config.toml
horizontal_flip = false
num_classes = [28, 5, 12, 12]
norm = "layernorm"
beta2 = 0.99
precondition_frequency = 20
one_sided = false
adamw_lr_other_params = 0.0011
batch_size = 64
Rows from block 9 of a small image classifier, named by matrix and row number. Rows with one number belong to one neuron. Each number is 500 + 40 x the weight over its row's rms, rounded and kept within 0 to 999. All counts start at 0. Numbers have three digits each.
After each neuron's rows are labels from the 100 images, of 14976, where the neuron reaches its largest size: "place" is the part of the image that holds the peak. Only what is clearly more common there than usual is listed. The data: made-up road signs on poles. In brackets: how many of the 100, against the usual share in percent.
# gate: MLP gate (model.blocks.9.mlp.gate.weight, 576x192), inputs 96-143
# fc1: MLP up (model.blocks.9.mlp.fc1.weight, 576x192), inputs 96-143
# fc2: MLP down (model.blocks.9.mlp.fc2.weight, 192x576, transposed), outputs 96-143

gate.103:508499474538526530501510522494591512524484550575549547525480548414482483557426513534486491575513514518507547472574480578502580442489512477487495
fc1.103:470513554454523494497510433544502545459526541552438456474507469477455498501414594595520446558553488532552512607432490565520510581491494518551447
fc2.103:490510398492525484477444523543548384517490462498529526529562501535501457523505532481432441423466468493456451509496533514562495433500487548367546
place: middle left (69 vs 11.1)

gate.454:464437519446536434566457540517576511532525549513500538552441503522498522495460431483460557460461482536501470555555499431476476457515523505499502
fc1.454:477371536450475447522393527497540563456489553538521519545465507527515560515485432472490502558472566511579404556496480427518466464519556517433518
fc2.454:472427522513490520520506539508458505477500484456462503518454554441566432507420478558519549503587515453451436411524524490522527518453507512490478
place: bottom centre (53 vs 11.1); middle right (43 vs 11.1)

gate.59:574494536523587494504518514500550573524505553522551463518457510497488468504423436484507505487463575451548516546441582469526460484472447512532571
fc1.59:494563543527470513555496562472461523462521420473442547467481427487531471477554508512461560485530438499449518497535415473457463525588491494513487
fc2.59:484490588471483516537544465466452495456527442442519551545458448578525512503557444537464498523490491476488468508442533497439472508574506436449498
place: bottom left (44 vs 11.1); bottom right (31 vs 11.1)

gate.524:521548538414503533497530473508397526579528535521515470518532389462476543485458648493504546501497533541529497530468564502464428571483501577512434
fc1.524:431453521525515453489503482433479572507543519488484515472522465480493525522511473492487473538516465488590489435521530530477587468492482483525464
fc2.524:469467484499472402376474531464455520521488527551488417486573505535455535472476460508430568490534461551568480563468533503507501522523505487508517
place: bottom right (75 vs 11.1)

gate.459:445507465491569511492446471472521499523478525476506391440563540453522552528424512468497556438478450513526488536487500479528528447445487492535467
fc1.459:478502521519468592541456563488537491529463528540489532592457513526435491554456483520540576505504539419497530517486481442519504456529495502510473
fc2.459:578430493544487459530525569487508531501558520470454449565490438448488522477480537531504527468561516544520573479511581474475470468571497475474481
place: bottom right (33 vs 11.1); middle left (27 vs 11.1)

gate.424:544486438467531492530491499521513498585511493482517524557571607543525462528482501521500514483509487505480484495508540546518416494535504502493495
fc1.424:525547497444444533560453536536530485511508562547449495547505451545510510546494540482538476442509426529542457561503521493460514539565537538562471
fc2.424:487500473483480527470467445467457473550534546460465557417510451485530524463546471460523512530514479501491467523446509465482534523464587458529509
place: middle left (53 vs 11.1); bottom right (41 vs 11.1)

gate.466:551510534553506472520556503482571521473539537434543499510517465418478486539487529415567545442473434528509581526517488498553451505534509473508438
fc1.466:495522497472526502411489527458508415584538558447441473493455519515541474514528496543532532516466523459537525471485481465527555535557490534533477
fc2.466:474487414467512464517486486529507452467469486508503497516395519537520522531552453492491460530496472514519463451445454544475468444517478519532587
place: middle right (56 vs 11.1)

gate.328:423535452470540532529496475517505525545494501528523425454577545505541410590510548598530479458492518534519502490458514490424522461458530499547469
fc1.328:444481447551472531503537465537416478491526533501481590499443538558519533476514502456579535470554470439484487471520510484582527518552474465542498
fc2.328:559439536540539526505465424455428474536532418465505517486497514553529474465551437444469545500493491477529518529486507553503495557400551496510517
place: top right (76 vs 11.1)

gate.96:558506417487460476464501501514484572509433497524491531516505516536492508493516505441504515481524523501535514520470454533509513450557516529551484
fc1.96:515448553534507545533517496456556479510540494544503508413478556490579542455484452483490556489480466518481441489474515474448538610506492518480456
fc2.96:444502499495520541552500506448565522591500518497570507497478588482542477512511535507536452489484462502508485414520450486442463516508473512530497
place: bottom right (71 vs 11.1); middle left (29 vs 11.1)

gate.552:498508517496472505577521421485505536556516494443466533454509504480502511578506431491478496490523554538434538437470512485492552485465525479500527
fc1.552:498534474467470570526532519489424460539556498544442496469562540560555495425525490402545488500512492510534493545511509450549500499468427525559572
fc2.552:492551625497482470466496483431521457503469440568548503518501423489488545617489518562499496532551452485524539534581480578514458515491475521457509
place: top left (49 vs 11.1); bottom centre (33 vs 11.1)

gate.370:501477509458470448463515513577499507560498487586516528487525517561516513462453511555480422573505519541541511495507582427426496451458509518417484
fc1.370:562481574526547439483512479522533500506570496501482451492513549505524415457498464551509523549478468529505476420550482397428513542541485469553465
fc2.370:499570453439455475440450484498494504437567514438447501537510418513490510494548491524480579575433469591503466472524482464496516530458556496499407
place: bottom left (58 vs 11.1)

gate.571:494486467535505521449548470538493546544535486487557420447466468514585507506476536446558556503513520542519485524484495511531522550462526484484526
fc1.571:502456546520500478562567450536510515534459501412460492498498508472502494579516491503459480488451488517435564413492491474589534505513503499487496
fc2.571:553523519536470483527441510503473535552469525600539459475465485486444507504524517525480502419476553459520525432578518507556412485602480508488444
place: top right (56 vs 11.1)

gate.490:461532423511442481594539495524568497484566481538493605437493515503491535538469523508480518424580511565520537526531511570493494467394434490535533
fc1.490:514528431471472498537495504518513500461512470515539466432517496481524478458461479598503469523518464540507511497508458480504497504396501489499478
fc2.490:495489505495467507461461487421519452489487464455470471548581457541588456502463468517525458516509501551553541512541443447533524476459481607553518
place: top right (33 vs 11.1)

gate.55:537575456484419496476500578462564501508488476484461508496518526430462531496565481490541399523456466572518501540512513520521556538537482524507507
fc1.55:447547479514496499573510561462473530473498492511506555515550459562479416535534498487545525542495439498542496479469503524527481468494477482453488
fc2.55:493554483537501524439497532513486467419506532450455512455477517540526493568544486515381500558428531474423555414482589522479492522548595474493526
place: middle right (34 vs 11.1)

gate.150:442501475462601540476574421620486500502513374478458549522491504516523487524511463547575499456464512450483510532508560557472533579524587511475439
fc1.150:553457510459540520493507457548449513535470512524514481535456577510472484466476490444480510462552495526480491521482452468539421482514481548512477
fc2.150:451533509456532462485510561492497471460475571445504548530510546517521438528493535472568536469502552508509524481542505504511458555499487481472456
place: bottom right (78 vs 11.1)

gate.279:550488528501402564526521533519503510570492576416483507519514427490471502491446552508471465494517472531479511386500517553480453501472458491538566
fc1.279:438502522516481461510495495501524457502499430459480521487521544486479494562487410454549473434413464447467493488511514555466534525481512447504482
fc2.279:531512459535470438525562535490469470511504493514504475515480580505519516465535491526525482520492494546498524476572533455513538488509521582508530
place: middle left (31 vs 11.1)

gate.212:487509507551529465480473546490535463430454506514474616435556479479539462486477584464536469558539458561537468471421469516479413453512520472456512
fc1.212:551426526537453512515494483489505458531447487476494536480460504536539429444528487581532445493485575472514424434561491502486471507467498523466547
fc2.212:457522492409548537468568490461527562477546521399557491445525580489582509532509471453427513516497508504509515461391478533490486594523490584462521
place: bottom centre (82 vs 11.1)

gate.479:488448512486533512491425501552517538480481468491458466509539416415507423435464497447480499473559520493551576520460522519454507509465502534506538
fc1.479:527589530514468485515531483446471494564488525475517505527455607608463539506504497477460466538508494495496493493511444479536511491504520492463454
fc2.479:520551414531458474476479437478474422447429589457483497462537492509519497538495517465507562545565460427522498504588458532454569500500511444518475
place: middle left (42 vs 11.1)

gate.523:513535533467521489493514565538475514534464543471527555539499442505480571465485402419495500455468539497523499466507540502478488567444562450535478
fc1.523:528476477410522462495456508466489441482477440498525496505479500464441522459522527478539473512564468541624544484474412481486556478428503477486567
fc2.523:492547491572602481517460524487489551490566584494502433514503488490568501440460594496501489574521544529595556507512465449466493439513518468469459
place: top right (73 vs 11.1)

gate.340:475488453495511518502475527517524542497436455512517510478517518510469606464511514477493534492541487517540492522524509484467472488530544468525511
fc1.340:465546487487490505526465509530536512471505505440507468486535508547495542446522485556512526509444502452482494511520495432545480538508499518485428
fc2.340:474482511485558523557475492485500497551458554464485481546521424489472530500495473473463447459503477522495490475498427526486480528536498586461436
place: bottom left (29 vs 11.1); top left (29 vs 11.1)

gate.246:507452510533487578533549560475525472557462490487484509415557460417513518504451540509528470531510479579482503531518544545499487527522498505529527
fc1.246:549542514528459520546510506480508496431458491522477506528453467494539520556493491440495534517538525540500556515519430477481466520453545510554514
fc2.246:449509583494520473500562476490468489491456524485513506557484379460498579407512453514500504520558389542485508527478513490534474550489516409469529
place: bottom right (45 vs 11.1)

gate.492:465515474530504508570433527457493444531501468491495508509542497489479559512473426494499316469515451513379504531519554540499504469392447522504495
fc1.492:412509478502473441453496530553473595558503527421583513424527509589435462525480474473527543530497515462460452503485493501549546468457494536511558
fc2.492:494496491487522549527525526548455498478422500494570468554549484540485481519478459442512550532504443431551522596603376482566473533551476506486579
place: middle right (61 vs 11.1)

gate.247:527473565520536544542487479531550580554463460497543484445503556544472499412432490583504523493428500551477490511507473483497470469528550460508471
fc1.247:514508426507553556546481470441589432538462549438532493504524491435504478542436472457530490496539453554440498535560501458426476465576552407470468
fc2.247:464496498509497477521524475506526491510434553519529493439534602540504488514475528410516476510511497481474553503531502599454461444475487540530428
place: top right (58 vs 11.1); top left (29 vs 11.1)

gate.209:559525491462506478568531510528466472534497469566535455515508544491516483507493571547471590446482511457502427486483510525531521539530487528539490
fc1.209:566441512530466565484493480533449469547518501482550481544520545494472490516408553478546440461490534484469531497535531414408470491445544460499549
fc2.209:512458466466514447545504499513493495453449556503526525459522478502527479463481477484505502461467501508479413594492534483546473556433490533524503
place: top left (47 vs 11.1)

gate.232:564474464487559535496440510484490527544525497511503498511506498514470498556530529462437512488527508499508493523575421562482500461478430529496497
fc1.232:518426414496499494531517552497534443431477497527487486541541503434510564449498521555494460545517463548500531505557538601499480496472550503593536
fc2.232:492463463459540530536487494519524424390548557491547471534484561460523447499550530516423502496502452484425535550539456449460500516440498478501450
place: middle right (64 vs 11.1)

gate.426:501513478507442451505481564596502529532484514494489527474519461556499458432534430530522461468497476554524537551524538524470575479466564504555554
fc1.426:473467493531424504486516535556560545374514508527479440484564501500498544541490510464557498546454517537491526471472566522544441516502439454422471
fc2.426:464529414551445544435452516512576502467448531459518485504552464488530539477522469521538425491538500511589509444503513453463505427505586579429457
place: bottom right (37 vs 11.1); middle left (28 vs 11.1)

gate.344:507533453413453544518504489461460431477448482440499390483479510483480439527436498508486560418487431508470511514508504542447506486463590462499508
fc1.344:472453489502476498490614552527522549566513476462515521588475417602532514524494588512514555515476574539532414477517496409535552514477433555526465
fc2.344:554537482501429504475534385487452509506473550483497460585417521494430591510473462504408441583510524486511403526426479456482439495440518453471407
place: top centre (57 vs 11.1)

gate.330:522459509458467476480462492529492459520510454466574471458490476454542440488543474543446490516495545535440460482521498511525458523532524483442498
fc1.330:490615476496541546558633444480514489482462492523474516482480555437482568495524548434487520508403526535565429465498482542523479521430463533423541
fc2.330:480502485541464466482444531521486502478434461511452395534524440465547483542465442417479538530533464535529555498507442506524511474474500525420476
place: top left (36 vs 11.1); middle left (31 vs 11.1)

gate.162:520479584436508508526470499515586470458442515442525551510574503444550568484539576470511534483482521491499487493434503494516483487454545514469446
fc1.162:514578434518526534523489521500432527499566467435530461498408504544507560490536538481458526534535533470478569467542493527561517515495509523484509
fc2.162:454584513432460469480513597449558534453460461571486424482479495546513556516510492495511488456575483503513451511486522533502473448403546487512491
place: top right (42 vs 11.1)

gate.533:432498518529530507515549546479538504478492496506459507516541499451448459504439461451440397553528550447489494505540522543537511485551537522544458
fc1.533:538446530521507513467433555440577514517512543490472491568489528557523533487572424432519553524523501426515558493594441485448482545486526464516523
fc2.533:506535497493526571496492440428480440361479560514513466520454487549540444536467454493471490487548559457521496487542500454495504524448514572464532
place: top right (46 vs 11.1)

gate.185:530458511487552617524501517576445438428514547509459534514515449423534441479479571550584523458473463489500488514568532516542508522468471497441566
fc1.185:477526440497509464508511563569459530563524475547483463559503510507479452505487482519474485424570442512538566427558552505463536438527460444487564
fc2.185:443508462501478462531534516543562482547525487461461440467459520525485537478434486478490471482555563532505485482466529521470562463512532463557499
place: middle right (56 vs 11.1)

gate.192:475484497509538506450462539421491552473489479507446470473485513479507488417554533550554480498465502490523432582541514445452480505559556493548481
fc1.192:510393525466471483470511505507560473510440448518540533547516518515516523492530502554475537593480463506482458438469459500484517537445552523537481
fc2.192:468495502426537459481501448505509523472473498478555542532493454492491522498481493549442507485463435471404554465458485548489498525446503511472543
place: top centre (40 vs 11.1); middle right (27 vs 11.1)